python train.py --arch="swin" --norm="layernorm" --activation="squared_relu" --dropout=0.1 --expert_mlp_ratio=2 --shared_expert=true --patch_size=[2, 2] --widths=[64, 128, 256] --temperature=0.2 --optimizer="soap" --shampoo_beta=0.99 --precondition_frequency=25 --batch_size=128 --epochs=2.4 --lr_schedule="cosine"
Rows from block 3 of a small self-supervised image encoder, named by matrix and row number. Rows with one number within an expert belong to one neuron, the router's apart. Each number is 128 + 32 x the weight over its row's rms, rounded and kept within 0 to 255. All counts start at 0. Numbers have three digits each.
After each expert's rows are labels from the 100 images, of 14976, where the router gives the expert most weight on average: "strongest on" is what is common among them. Only what is clearly more common there than usual is listed. The data: streak pictures of flow and ridge fields.
# router: router (model.blocks.3.mlp.router.weight, 16x64, trained with AdamW), inputs 32-63
# up: expert up (model.blocks.3.mlp.up, 16x128x64), inputs 32-63
# down: expert down (model.blocks.3.mlp.down, 16x64x128, transposed), outputs 32-63

# expert 4
router.4:122093136112185168154183130157091092139102094165135137162137094160128164109075096146070148109143
up.19:119147094159116137069152117148089141165171107165083170154121168135156107131135173155123151089172
down.19:109082148126108167121138125138115198139067107133193119105063166176205138107136123060143148132138
up.20:077125116095087113109093166136099126128122172085106085109139154135099126135100110104121155145134
down.20:101132115171075131125135161146133126120161160132136159112151088148136155140131110116144130142138
up.21:096128141116084135142127154109082130127127129085152182078119144100130124173201120143167130100091
down.21:099116114112094171089122159108068120050130081116099140106129155124124174140054124094147147171120
up.22:093108124132118137160095159140180162171122059125104147135156062108142186101123120145165054102122
down.22:124141161048109124109172172136142129147123109154142127146138096097102077134097081129154114164120
up.23:105137142139164134138164119143062143148142151143113064140094105126096055136128176148136095100136
down.23:132138134146119116080190170157184142069061086130134150110187113163132131072082151126160126147160
up.24:205094105118200104106163142123165133085138058162147089151175104108130119100093130072128102174139
down.24:111070126141130114143126038114110141118081101089132089122138090114145101159083141133044133107094
up.25:106087186099129148135146146138114108148090123142091083186135162079139123139133151154111106140187
down.25:149159105215140091116127129137151109120174087115093129110123116064138144111118166136146084099196
up.26:106134107149134146145143126099159160118059040156136127135122135118144145144105140052131112115138
down.26:122135197137152135132172078092149141149127156125098099152162118082120120101119087130131194111148
up.27:147153188172063205108117109092176115141073091171120145108150165109113103104112146095098096152084
down.27:152149137126132157109104089129102101141052113100138132146133169120073132099126138097156106078120
up.28:117084184100086138122129088122155080143097145104218079086131149076143135141091157091134083155145
down.28:152070125134153101133101148111143183110139078135105188091067131113067145065079196091138146130104
up.29:083129103159155091149142123136136102108129101194123148068143164125086127066120132088124097173169
down.29:096130122157112101120121127088178159150110075119105121145087064182189090184133075097154115143131
up.30:169141140107149124142088163135106095098094120152131121136194106122161114141170176180104181140109
down.30:127093092156116182067092185138137168101160116137123081169091074120115085113103116132107161080097
up.31:155219099127110066100137127125094177109164085142185168155111137139109184122123075111148143124099
down.31:121128122129158116196159088088111126069208099146059134109089087111132118163134083122124083117070
up.32:041113186061169109137169140128126125124139160090123153110151178125112131175122157098103090052142
down.32:097135099149109077170099056085115159065147093146134149118101173108183138140112137132119097085120
up.33:144171174157147088143095095038156115110159136114083067097069120119128053145134196099120149161173
down.33:128089119126110133171175160167137135089068131135146203137167158109074083115132084097085085146096
up.34:100147125148103112185139077164145148113141157111157111161141113157095143128168124121157136115147
down.34:109166214147116082150111108143111118162140134209153177130197113131079141141102125165114131193186
up.35:167174197148170112157119166102125131103138145098157157154097115129091148113143053117077146144145
down.35:100135115160144096121175118076139142114141141147117095185167088132134088156060129077128115093168
up.36:127158139124106186116147100121136123077113116124127141137113103109130144118147171114114189125199
down.36:048141067101084126101081178129141145151123188110124135128190168132196128116116155122136100147096
up.37:141153170117110113132088156148212105096147160101155131155154102120103130166100136161186169207137
down.37:121130079097093154120129155065156067129123157173187144120158084112130065114124098062202121153176
up.38:178131119202109109125091113137138082144100079155136188077097087118166133148125134141130139124197
down.38:161145122115091139101134058164170120102092126161100162145126096125115071119143140085125108149081
strongest on: high contrast; turbulent; pair of whorls

# expert 5
router.5:103128116130119176138080135209110085097129151083120163168076129129089150091160120095151152141102
up.0:173122087121153192171084137133157123107177083142095142087154116069152124079178084120191130133091
down.0:089164115164108147098170171130111123103104071150180149123119089052110094132127133164068146180113
up.1:190138179111083093082140164145115082115134127075163121088029092141152117134100095138112131165127
down.1:148103124085110153217114128102143130110131105103133155149088152123103191166077093110118138184144
up.2:117157128101140161144059118140168094094128149112124170155178123155182125143102118211181133111145
down.2:152114142108116162179158131079142114110102128104090137188080119106080114170154112115074157140120
up.3:132122125089142084135060139169093150188183145127078112082151122147143106093204143069082169160129
down.3:135127132104117138162132175137167149143102144136105126094180114167193130146174073125115161114135
up.4:080083174118110070074153082151127118156144138085126137130147208101136147080213104096139172142063
down.4:110108106175072122131161126091149102118096131137069161113191155144121118120132085086102132146137
up.5:067097062113144158066178139129117098114134093191113093114091166131122145147128101067130131075133
down.5:123145118137135112109178113130146081119078153080147056127109141115158159165133121206097064159098
up.6:164148151113143171181098131173081131074119105159174099136092117069094114109081111111145179120091
down.6:141121144108155147175174158114146175105165125098170144089184080141121124125109164100142124104179
up.7:102126149090074176151113165115121121101137132123115145210144150118164148155191070157163065174148
down.7:071119133173105118113135126123102152118114133100128118144145122143149156160163136169144166155159
up.8:146115123163107113104148099134091110097084122155129164130109111064157165120083141130111130109155
down.8:170153103154150165157144105135104084093162137152133134169107189149130089170117165116138135136100
up.9:134185197163120063143119132096132137087170153175097081139085114090111124092098142142108129103111
down.9:225112112133171117161098114106139175182130134118122152177118132127113157150090115103125186130106
up.10:125088156029180151114160076183148115129109109138078116115127114125171112151143092160148212156116
down.10:162105138170175169117150081124134155132057095093123204145111118072101133120137170106137134100115
up.11:103107075166166063138116150200092138172084147141114114118108139117161148137139143109094117188051
down.11:121055097168130178147078112134165144152101089099131124118097077112127141165137156167207070104102
up.12:206076123113175153084098183149144107144127103063093145114136142112143147120090196100108105120138
down.12:162126136175098174114053145104092206166098100120176163137074126098172162106113146101154151141074
up.13:069165091194131093160047081130167084109100119104151106146135127129147122115194100153153143110148
down.13:140123140108113178051138147116117100090135123174090163149091131134066062112098092125085133122140
up.14:171097157166110170122086138101146093153100118151130143153141106154119120157190111135124099129184
down.14:115113119116094143071153105054159147171123170128132173193145131122151099113112046155125123113098
up.15:157127098119149151128105100117181177134107155130083104116171097125138118144111081099215131134158
down.15:113119132149092167149070104151162065128105137159094137099115148142154170138103096111126111100137
up.16:077168154149184206152077108124114113162071072079123108170127132116152115150134107094173109151126
down.16:109155083113155161073157088162116042098128108109120120147080172098114134109106079100113128157175
up.17:078085125113095164130139167109122112134106140073164149126148142080132153134132158133075105148148
down.17:148086140092159142119108082183090132159143157176199142128131098130151081155157152164109106100124
up.18:145176120108126145082143159135058138090143091124121103142138093128112090176119157234167150117163
down.18:116119118069102129098104153175143141105206108167164154085150109165112123117097152106131218084100
up.19:092144060151159130125132130052158114116153139136096176124082154151163182098044115135125129113095
down.19:124115147149131070112093146128141134155191145122167086118190159153062150114173158125152095112128
strongest on: parallel

# expert 13
router.13:168104077093130062129132130149126070148160178114098107111131153099118123094157176100173150132126
up.0:105119086100107132083107151117144194077141088185152140108126108064083150167100063127074112101177
down.0:163095143182153124118156073126181075109146166199093110106091125112104122146122153159131103213125
up.1:100105097103078070098129112179100154165169119098090094114088147196131109094122162155135159150128
down.1:154126099169166159117200108089095137078145121104102194100115198109167115100161137106116132140138
up.2:064141147124158106155091145089123159112112085192178119131125150142177131122166124095113129137116
down.2:164049126185112136112138148097110053163109069115149114154180120054120098133118147130140155120104
up.3:136120115157131097169162138128074138129058047108170182124104157156131116097152165114169096139139
down.3:160149126118125198131071105140100153115162169182171134099148072139146130148152103132111140105077
up.4:139162117149089085203085102107115105113123116122092089144164155167159133132123158135103081141135
down.4:104109091092107134118132153174138096119171212096090145101102048105121155110107101153122173120119
up.5:115100110199129079162162111142091096150137096138164101092150151097114085137120118137085076153146
down.5:126112075139124135106119127124120156139138201130044129157115106112146193166131107106156130058104
up.6:086102120171119206101177119126121138118143116152123158122128142147124117177064134124162084130126
down.6:165098137146173112182064124164110096127174094189155169170129106143155129173183137114129188133081
up.7:094066120156186105138081124132106126144119129165145145104110089130108102103084137104086077126126
down.7:179131088159102162197164106102121146093169104143129109163161121114139132119111185120111150084122
up.8:160172134147190139102164041142103147124133156100065126157149106115113158072133115185091161121161
down.8:064089121133128105096134194194115089134142153153142137129161151180097140139125139104152159141116
up.9:175129145127111092150144157113188136123150151193133142116090110096115125138132153184091154143133
down.9:108101151110125141139141149137080066177125136168157128157134075110160145131079115115193125116177
up.10:099159082162115136125099091155126043104073096078147085156114181101133097131091116151140135105108
down.10:143167137058085127095170163157129172099161131140072063118152125156142106122176131067181159149121
up.11:084189124138080106119077135107115077100142137102139130164133156145180141097137117176139197135144
down.11:127112162115119125104149080112156112202184134176126151139124157106113105090157098178135129130131
up.12:110148084160085108180085111133085120163170122100160157066115194155101137134111119084161117122103
down.12:122198137131147115119139063103143080108132107125130094118131105117105154135176140158115104142155
up.13:144142121128126110085150082112162128134171107178152092135147183102182046127075143166089194153144
down.13:078119132094140210083121135143146132151049094128128172165142144144119148163142144141161172128156
up.14:134108141142153134115178161111153182173098164103108109121104148146076131057084075128133169105188
down.14:145145067155117169081149139195099165142074132147113128154143051145093136164202109120139104133114
up.15:127134183125133118130181075144122151086110078129073074093138095101172199112124120105141112129102
down.15:100160142106162123125099136074184136125098148149103130119131140120065062158127137170124160124108
up.16:127095155101172117126143198163099141121086177168133097140156118076179123114141195170134114106051
down.16:124110126151092117230077112092105129115178131139114129108071116159155146120140156151173127103117
up.17:093154073196089098133138151165078111146170173135076149104088073142153180167128111110109140160112
down.17:128105124158111121115148108143124178114109062037106212147128109160118130137135118073128112165119
up.18:137138141149117108121141126151162109127178149089172145144188104104135063158122163165174085137127
down.18:100156073150108101106117137101116175176157169164107067149106178108102121148067140130147094138129
up.19:102147101166084126082128117137144161196133139150138150031064155184116150097127155100093176156105
down.19:179133140098153185082129137121106184130091117103098130164094114143163118139124139103146171173154
strongest on: parallel; pair of whorls

# expert 0
router.0:119080166065137051088140155150100155139150141088173085123127151114153077134152089158155116060156
up.0:103076187147162149176104136171158126189122130083156137093088126146174125107141123136078094076124
down.0:115174136168126125158092125102092114074100098228137149081104054106151115155122156135158100144150
up.1:141169137171120136120146105065143127090110090131161108141142140116181086092107185144109155118165
down.1:082125144081114124143163085151163160104092131133124189120108130153126111137097139116127115145127
up.2:127107162084125133112081067132161151102128171116139084160078181113189136090150143140096173133188
down.2:153120140114092118106109096156139112206122106123159119113110091193146110181152075086116195175073
up.3:102110114105171036104117136143121172075141123129090123065093131064136152153097086108145111133065
down.3:136094116151098142132180095087187125173110156139146109204076136130199153125125142099105096114149
up.4:153132090147176147125178109154145104126151113126158068094143160157151185078108184068135137136148
down.4:102219173141115149128128102119123120121059091155107175165123065091121186121121172102215143153138
up.5:124104114168110192162088156175112129073116115116104125194117106128131119127182096108089137127117
down.5:125055165106124128190118126102133114169090116158159144112181089185123121151103131073182091138111
up.6:157164161101102170113169153137165160133147111030119119083076138075140136118125174167122111114104
down.6:116124082146168106169138096117081091112131143121122139059186133147120071139142089069061151153191
up.7:164093105093104159175121173115146137144125159192110134081119173124131090102049126069161137185158
down.7:076174086155180165067124095141144108177162123117143101187134113104109093160114154137173136140157
up.8:148120125139067132107172173140102105210136124048184092057121113124114137132192151149116168122115
down.8:136155114172048090130100120114134100078112155079097119108139124143166106153121160061096105148156
up.9:113057112089143126106087094065205063097091153165166121129130112172100107130117112129113144060092
down.9:172105195087111038136103128119127107123156154137118117127155157156146094077124097111123105080159
up.10:137236131061097163150123100172161160129097111173095152093119099169068152081109098171158113127141
down.10:098097093126160118159173129138076136147124083105119069107079106131091114094116152134108172185067
up.11:196095126169142183115130073121137097087147091152132085105126101062179149103151224102102139146128
down.11:164058155085086141148122122205096072168107171138127169167102144125174173148165140137135120143141
up.12:133147159141098142146098212160095141184114162116187101134132109128121135092140151141099189092125
down.12:121148132145111113164164108135103154096083061125158132132105193134126134154106122108054175169127
up.13:121103116102189130179132205053154114170139069119113095145147066114093152078126154138090084147153
down.13:110104070140061115173104127096119123117157152198171126135136138127119164147142153073108071124065
up.14:089105122113080138120141121098204122093140109121115117170171097117144092108055123073137174142127
down.14:141144141145122138098129211128122114146115102142096081118112094104065159175187127120121129107166
up.15:109146170127095079162135156116091133062095155139114098113133129108097098090143177119110109105109
down.15:147156098091196129129071204198089155119116115093135123177145173106180127142160090129171146119109
up.16:126122165121169146113133148166125120114128120156190152135219133104130157109077167065087082074124
down.16:143107136121056105148137131100113180130124166099116173121053146096111095066064150123179110043159
up.17:073132140167071113150151130187088150133104131119167157069094145157153147137120098161116066167072
down.17:147170108111100125126091099112095131096124107165160135138164109136130107103165172055174186145230
up.18:058099058114123137155140140145150141140155086070136153125103168160113082134106127133148133052195
down.18:132087107105128085099086151127165169145101065134108134140112054085134095128133081080152130149080
up.19:135156131154131070095068137201137069161123145084098086109168220111095122130115126139110190141113
down.19:113180163140142140116136098120094170133143156079125131127051165104175148124130125104141107173080
strongest on: parallel

# expert 6
router.6:137132096162090138105156126100131167177126155097088133140152196136131101112171135130130200177117
up.0:074118160119137143120135088090174189200185091142202172171099150109106101121122136065074133173116
down.0:127123125163120196152149090087132088089133201124142119126144111097127161141113075108152112127126
up.1:128061083123130115096138143109194133099145108122183092144151127116097123150104166082107139186081
down.1:106097150123149148145126068086208156126088077063101106159152191147145172135135092154139130082145
up.2:108129077136099148159127102192148121173141089111108122077138194229160096129114142098115059115105
down.2:153115138086119170113107124056144112138175135188146106181170135106100179081193149138155085135105
up.3:097143151094166194173105176167116135111123049100133079140140073134140135150170098130186158122116
down.3:139158186167202130106173152105116126154113185162142121099155148131076104072156113120057135111130
up.4:142162100119106063108156125128088179179126153164176129132183146119124158091141093173124118138139
down.4:173145107136159114144155091119131123098139128161133135092134120121166097196128205111123095197193
up.5:113120198096127142107113102157097096196059158132135077094044155105166119161125144114093157134106
down.5:109140135090067098168156098046114115140072111132127182079150126103173130111115133113150126186122
up.6:170134159101155207065141142110095117109130130078067130113112114130176186201148072131149119151152
down.6:105082140177091149053158066112169078103186076111122099184132167120167110142157128161067139144136
up.7:124109135099151080213169123134100148184127076144073099088148109093120144143105199121065120144147
down.7:113153137164095124111192079170167115092075116144166130171180140151127136081091094140082119174105
up.8:153117105087124089073123143190162123122123099082125126142117054114132145116138101140150172109153
down.8:132131170134183121118134148097128137152112084136118137162188187084132124119196123105092145100132
up.9:144101145139130171126182124180079109090193152158085120130092127139152124179089113145133134119158
down.9:100144087133137138169160195078070103100102118090195131070120111069112126115147128137162091163130
up.10:156120154085111140160098119128101121123125143065163171135105123176145170166071149200098106134108
down.10:111139097129163100142135158157116127101192127167089084131078156082153076072121089145101161128176
up.11:156125080171096152166125131106147138093147177175162121158071144165083140084111131120128050129152
down.11:106131139146164136141105116120135096142104093079062194179130154138105134095073133122136135127171
up.12:113155078107097094122145121132093083177132192056132148080087110139164122091128154172153152101085
down.12:160116091156085062101183089100102131116180171083058170121131121094188153114160147097139146105102
up.13:134139165066076100126196123067125125105150120150136095139146105184085144116138156156138103117150
down.13:102111106168163168149123136169126110128095103082168134124107130084123128152111122196201170067115
up.14:157170072121114118148176084111109131091140127046134200117096148148182142104130149104114119128124
down.14:159150122148142108102172083111101153181099131159151167167113145086129127096184100086112150162075
up.15:139071134083138145172110166152100155076109091076113118128092116199116129144104165152162089099170
down.15:155143170139124108115138116133137142113146161120104068140125113133116087110115147159106047112121
up.16:123169096136105135137087053148123111159192144061113196139129135174144145180117109140104181114130
down.16:164117158146130134162107048101161124167198101162125143149110129073186134130149136120153135115130
up.17:094153177101109166119115163081060121157189074114129184096115112118107122172118179129137120138167
down.17:145098196122166131149218116154101147159059169119071129134100079126167118099156125123138080148167
up.18:126142088137162125119129154148059139111115151182155148132144160156134156120134140128109190129190
down.18:130168128121159114088108132129126067125134147114123101146127120096114098159141208132154074117118
up.19:148144103121176183162181126146105139135154135092155098125082107155146137152201170083128136095134
down.19:148122116127154180158118171115101083109200082083103138169143142134123185115153110124127061112156
strongest on: waves

# expert 7
router.7:131082179127132196090137143108123093119092100078089143161167151130130169116170166098171108177130
up.0:155165116120051098139089100103161180070108082099147090126155149097161126120119136065084099146146
down.0:079166123138201127146160232135059137112098123123166101171187139113147162111136078109132147109103
up.1:141167118143062104149119187106124102116146134156138123136114122107127129100149166076107125140126
down.1:055106152162136094134043158104166110071106073170176139112065120095181117148123073106158161151135
up.2:150141140069085119096144140124163110129136106165115151146135136126135152119111134163122147063124
down.2:092107134088164095101135154073118067116128068153181098148096109141121147182101174129183103111137
up.3:123159165144124171096124160099140148162105097158044074148106077095104143128082148117102126094144
down.3:146168139134133148127207160156133106110102073127172097136165058158097133156128139086180146135111
up.4:124100083167087168123126132086077148145133118103110152147117050150150167148088095135154133153112
down.4:209115101148157143135121139158155112103140124152159114103220157127142198116094161131172067145094
up.5:115101153146156129094142070144156059116111182120100120178145110116129172102089145162116103188174
down.5:176153142093122108113118079135056157169181209177150109121140107109123137088133136109132155112104
up.6:152125135098071094137109148106155135146176148137070094158102118115081089080121135120099186158112
down.6:130120133095118141115104080098128058147126100127133206135140078167133111121110118060071230191131
up.7:146075139103131163159111195078128137104136192144105112146135094087140113103074135133108100123162
down.7:179072103100157094033106116134199114130103141131105063105111163164151126109062087136118148129099
up.8:136104180096125121142124137063168149128122080107152128119100144143139077125083063111091110092174
down.8:133136145092147172109166109100122068148121111086109148140109107112095163101167108120118126124137
up.9:181118147102127158159113111088162064155109117112120131086187160144149138135141143134102137170128
down.9:090091165171110170085110097166078131099145081053135148061113133128127139098119179158121115167109
up.10:154086133194150077157063105127121104163119107172134140113081069077123093154057093138172146172122
down.10:115176077075146147107181115127124073135160125105151174108079135084151128086126126150111100099154
up.11:127148181162128145118075146165099102148121105174113182111133108128159108115166115127094119149156
down.11:102142169128118141100150113145164069113188191130127118203143116126139105144128105151159130131143
up.12:107143180136144141215088218184141112134173096137143129142107126106106182131136191094121079136144
down.12:158040126120122140092109112118189117147086132107088140171101112077128175130116167099111109104116
up.13:075114088187078093083064160128114104073108140117146117118095124190178131135187179121096095134103
down.13:075169137158156155126117118139191126160128093118151073100058164104105095137122113107105074110114
up.14:116176152100133144128076152138105156121102158146100123115098171055129079136105088152146163058145
down.14:130136148087156154095124147118117109133112099075160138118105100135221157191110136118097141153094
up.15:103095113120103103116124126192120092087121122157154064127085134108112134176112135161097170156171
down.15:136175138161097093139115138136124104133139107139150147144116141135123102183185088148075156105141
up.16:160070124140117128146118107113166135111090176083144074119108154195191141125136142094096166187171
down.16:185116203181111091121130111149060135094145145165111131132102190120138134138146127120106121135088
up.17:090122183164137110202076149116106129078085097178174112115145146184143107121120094112167109106162
down.17:160158110112114131178182109116157128125136129088110127137145142194156081136189140185101095173122
up.18:115150151154104131093149211162177117151116129155193114092111114107171150117119120151109080129142
down.18:160119145177084156094108137103138184194093163135119143099105088142147051122188125111182174149136
up.19:105074129133216104187091134137133119122155121167108122082124109098096124148154103159165149148215
down.19:163204099157152107166130158101124149140079153123062121185164093117143195136140126149125066192135
strongest on: waves; parallel

# expert 11
router.11:166135098097154082106149185138071101071101082183178155135154168129076154085090121140079158113165
up.0:108099178139150104134179117121110132156098139137076231109139082143105126038147153112118108083173
down.0:091163190103125173173101149112167161125102118113125168139187134144107123083090156095163149074143
up.1:132156138124093088177120134122131112146184118149185207095102177138115122187178130147101051076094
down.1:185150141115119144103153096083080059086115124142105154149100124097090118121116117093179142147104
up.2:139168067144158148132122118063083157159115169132075172152103114163107079123113108131080064109119
down.2:128121138124167090080170135165091159060159136179109136121185073098146148079107120068114170149147
up.3:148099161129118163143121105135139036140164125172110149110163155209142120134155129138120129174137
down.3:106123081167123119125099135118116076158185228131141126141150099117138147182135162177118147133099
up.4:128084123139168169161111158177130117151155123030144139162148148183126153136166164116142075171091
down.4:139087122122196150156173175106140073152108191128164121174126105088133157126201148134070140138148
up.5:125116153137109086171115157113132110143130096127121129108117158064124085119151150166167151159073
down.5:136112092171176140087074103134125183126117186111101157090100127179104144166154073091177151126129
up.6:131149115107132181113092049118172168092120168153161170081057127203154131086080165139145141084142
down.6:146088147132089123087170167096167093135152142127104107153118128113129128132145119115101172113116
up.7:129128186144175049124153157178084100153161111124177137147111133113178110113137135088160165132178
down.7:167123086173135147092106160177150094159078125102145105113112131172163131152105144165105154157151
up.8:135145106164120085151120147131078115100118146152166127134128085107126091130040065135092128135134
down.8:075184048185121133139085097166188131158127168139108174112141110172149086137122155091135168155089
up.9:190145154148151141095128105045097106098137122166168120179157092147142143090121195136189147178140
down.9:168106103129153092186055134098112168192097151109099157172149126105149181165148109140168099127092
up.10:108088086111138158079143062151125172223140109157089098150127107117109103163113133089160188169142
down.10:073125197140105115084133114134119142144157125145135127194067160089155175180111141142150179136142
up.11:120115043151095136069118096144044097105128163160098130122154082145099113161112153112111106160122
down.11:104103157129067073137183091120053165136141143147106130181126113131101148081085171104131120120200
up.12:157113139131081137134138135132138125145125119119143104167106185119173145044107110094146129097118
down.12:144127142159053115151153084123109168152117126177127095133091136185110136089070196157173151153195
up.13:135112163114126155111202184091102141110138116104162153042102160178164110062144150125107136137124
down.13:069134188132126167163110113095147147182082098117102131106129069159113125149109157097118115092160
up.14:098154076094126143139122131114182123155134155112156048165135153144185165072152163163096109112150
down.14:145134136149099093135149084138156191138137055130075158163145114078161099089096078162110147142145
up.15:122084097178112185150119072171115103092122079148140128168142060129094114128067087136139128125144
down.15:121117144052157118100153159146138114091096127131142119154149174130122125190132134094089125170104
up.16:107167095120171090098137109168122120114149158102155170136187113092155170094184145134113110124129
down.16:147107143218140104099211148089101113089092148100171065137074101176128118147161174160106108149181
up.17:147103099118142069130114158130081118190067153122151163195169107109120159134138163157170087150158
down.17:113106094154120138162101072165140159162134183127119145130181131147168152121151088144115184159137
up.18:088136124180107139066164179129152106098134142081134125150143154183094102197151140121103130142181
down.18:181164165144142111114206152111180100126117142145155069095156102115067168105153169166128130156112
up.19:150111055173135169151077093109099098093101184105144128177178064156105091113130110121128083142138
down.19:159154198124089114141066110081125135114215130144066156075116118096154172126092061103154137168140
strongest on: parallel

# expert 1
router.1:187135115135131179082119143109125155105075090133139114086194090103125077090117127160151092078154
up.0:101159077120119106141221137126128192136098122139117154085118137137121121165169106112057132139150
down.0:146132146113151096088104084104090074141120124139075114118129143176119170099134141125130107146103
up.1:111149129150101114156090150159111150076098159090150109120096149158216139122150064157105114134110
down.1:095122099108118106179109157116212133166093068117154176132148131122172101137084141176108075142152
up.2:165116184069153120068119135174109097121117078142191085148143150144116153124133149141181167108134
down.2:128138134114113144146105121152093135185138119130148143131130164119093150123118128155081145108139
up.3:165071165149125095201173130148160082169060132141095165122074081100139106132136108065137149142136
down.3:055172117169184121169111142129100111130202191077109158178122112102061134138120118117097143133128
up.4:164111114151155156099058103160111114140075078178075086150151095109107134105112126091164105115074
down.4:121120127131068090102163151111094121125125182120130100179122111096132123188161111148074136174235
up.5:162128079135093166114135101095080088122155053113115157167152163114190153162160112082109151119151
down.5:191117172071141143092129171070187154100138144136210157169112123192110170140106110150176127125179
up.6:090126119084056100181119160164084126114142067079130128161102181132115141118200109149138139098138
down.6:118081178124165114162092110168210137133085103099113201065092128138106103112108123106108102115190
up.7:152133093099115148082086127127151147117102140130116157128173148089116098162080172072142177133053
down.7:123089083170179168088171122168148140102100109151089155103075090154084062096184147107118123090115
up.8:091171176077092129128113091151176159098121134130124103121111131068123125120095126191110136184164
down.8:149149108142150129082149140155093135095060183079120101063171150188129140148161053106070126098085
up.9:070125124143153108201113041099157116105140124141093054123140115158144170123128112083178097103163
down.9:151156133156139112091117146150129104151156124117133139125164099163139140177129187174136080171162
up.10:153165162117143149124120164172113150127133130156097113174125068136162098142124105099109154185077
down.10:133105132056191116171118156126124141112115171093134102161089104118100130126132176095143125081130
up.11:165140088087174129166211102103063146062096146110139169185132142132144143122082093195154144161160
down.11:155159173099128145175062085126098121116164137126069112159191124175186087134144125152132177095143
up.12:149084130144124120076063119158120131156184090072119120116067152137090116171095165197115176097176
down.12:170103114158123132157136145100180126137122102106122091083152199148144112169123091121144149141125
up.13:122162197115139192182161125131061131124112110162153115151103180091094173128113120124071144073151
down.13:125116123143116077116196124133126166100187092079102113114167125156135127146110097128145134157129
up.14:166079162107162148108187128100127128118125123132159102113126169084105082175148102151119129169180
down.14:058134126112099187111148129124084122202133076109163187147135164178090146127112164106095141099089
up.15:132101083120051094117101127227110104175177137117142138115159152084103117127108114128126141171173
down.15:098068115141125148144129151132137180130094110067089197137093134089147167159147067102152121095066
up.16:167153136113112093161098144077111107177174059076122065096109150153124142124105162125207125095117
down.16:107079096165132128138124141149134180107127128085160090176196186166134197087172113096077163139077
up.17:157160108158128112145090097102108136147138187094118142105139131148152131128147086177035149147143
down.17:066130166152112104125117118160114129129197116134098139157177116126106084147051125170154179076136
up.18:121113158151094066095143105159114070150168195157146119146188119127175099119144100092149157098141
down.18:143089095099178151149104086193176153187197157149095164161122181117103130143122061148169099115128
up.19:146088159103098176114158133169134174054087129203113176153114126127120103140121134126108178149074
down.19:081126151094161101120158150107192149135149162138127115138168192074100115127139142132097124110101
strongest on: parallel